From a checkpoint of a small image classifier: trained on made-up road signs on poles.
Rows from block 8 of a small image classifier, named by matrix and row number. Rows with one number belong to one channel. Each number is 128 + 24 x the weight over its row's rms, rounded and kept within 0 to 255. All counts start at 0. Numbers have three digits each.
After each channel's rows are labels from the 100 images, of 14848, where the channel reaches its highest value: "peak on" is the class under the peak; "top examples" is what is common among them. Only what is clearly more common there than usual is listed. The data: made-up road signs on poles. In brackets: how many of the 100.
# convs0: first 3x3 conv (model.blocks.8.convs.0.weight, 128x128x3x3, standardized in use, each kernel summed), inputs 64-127
# convs1: second 3x3 conv (model.blocks.8.convs.1.weight, 128x128x3x3, standardized in use, transposed, each kernel summed), outputs 64-127

convs0.37:161112083154095120152193137163098105167150096108134137114132130110167169134093146115159153140120132106130107124124169116154154120091139119146129156078117164139092137134117111151125145131116117
convs1.37:150118132088164132114127183098103138138129152107122053107109129135099117140109108151170117149112132105155100091145137126088148123131088167143133096120081118125099126088121124134122088142121091
peak on: face (66)
top examples: hexagon sign (41); teal face (25)

convs0.114:075100157119103163144100102134105151128140157121128156138164142101126091148088119140174190094114104148093062110134152126142119112130140125136130118128089109137150135148122125112116096086124100
convs1.114:128156127134111118143129106114141088191175167112110098119131085122117134157173133133141089140120158091153119117068093115138143108109164152136099097085123151124152144095111164102126155135128106
peak on: face (74); rim (26)
top examples: pentagon sign (73)

convs0.106:088121157125165145154100140139089149143074148171096134130070091124132100124130111144104141106135130131113074098122145143156156096086169145141145132118142117103108144135114117113120130090159116
convs1.106:118091147149147125106137139121110115120103100146107071146126130111132096105157125126110159165111137136154154125104122143111153102148174146088098114132138172113203111137101119128126124107134176
peak on: backdrop (98)
top examples: circle sign (94); purple rim (25)

convs0.22:144124167133111153156151155154068107155113166110144108168147142115113122103131099123142105123075152094106149133118073112150122118106160139115138093136089126145116149131126104114176143156122132
convs1.22:145145129161160151119168180124085106158101142130115105138126146097134139130132096131117131159140107111131113128128124132098112126132101182103172123139190123104125148133163076095170132136132111
peak on: face (60)
top examples: hexagon sign (46); red face (25)

convs0.127:158082178140146123162132122149113108139168121136131097105122118138123097121119121103053142134137150126134161145142131140148132141081147159116111156147072148101106153123159080119093121126109195
convs1.127:106143142129125137113086099122118124146100126129078168178145102121142118132073128130112124120125140140134175093153157149149099163178075131105152152135166137109098116089175095098107152118154128
peak on: rim (42)
top examples: hexagon sign (86); red face (25)

convs0.121:062141124079133159157120120134145137106128128136103104127162103130096134174145107126135152110103164148096100114096123124153143101150143108123164139147094134094123160148129117110117081104162076
convs1.121:108113158148101095081118140138169105133174140136128105096124180106155105119150142137115113149148140136124123134147082141124129098136099162109166150120156142141131096136146111086112189118113074
peak on: face (47); rim (33)
top examples: pentagon sign (61); red face (29)

convs0.21:094117077139155114140085170143119130134134125113173142140131140123114108152093161113118131108176181130081134115137123138146112103092122159145153138133091132153063120118102106126147117122136139
convs1.21:161102123134094105162146129124116129104135151120112102145138135115109168118114126157159137144148131133175065150113139108096145139118130109143119131188147116117081124173155104146078110094111125
peak on: rim (32)
top examples: pentagon sign (45); red face (27)

convs0.87:159119109101088112113112123115103100125128081115112103121169149184173122146150148138113153095127150112190132123141139091138096133120103133128171126124116120124125140102205143089145173171152141
convs1.87:142113079154167106094132141102144106084120188122092109149123138125091143095162144130129090114109107101122110107159134135143105136143108117143164118147105136136074085141118163150145109099134146
peak on: face (75)
top examples: hexagon sign (60); red rim (36); teal face (25)

convs0.43:148153108139114149132106115123161152112096131106117168119158079153147130152113163127107119145134154153104112125110064126123120134147093125127116122102107110116156120120168142103087102135136140
convs1.43:176117138112105104144100101116151138118134125094128120144153130153129154116146122118110112110105127191118129132156119151163159120111163156178149132123103087186117107150162154140163135123145109
peak on: face (92)
top examples: circle sign (99)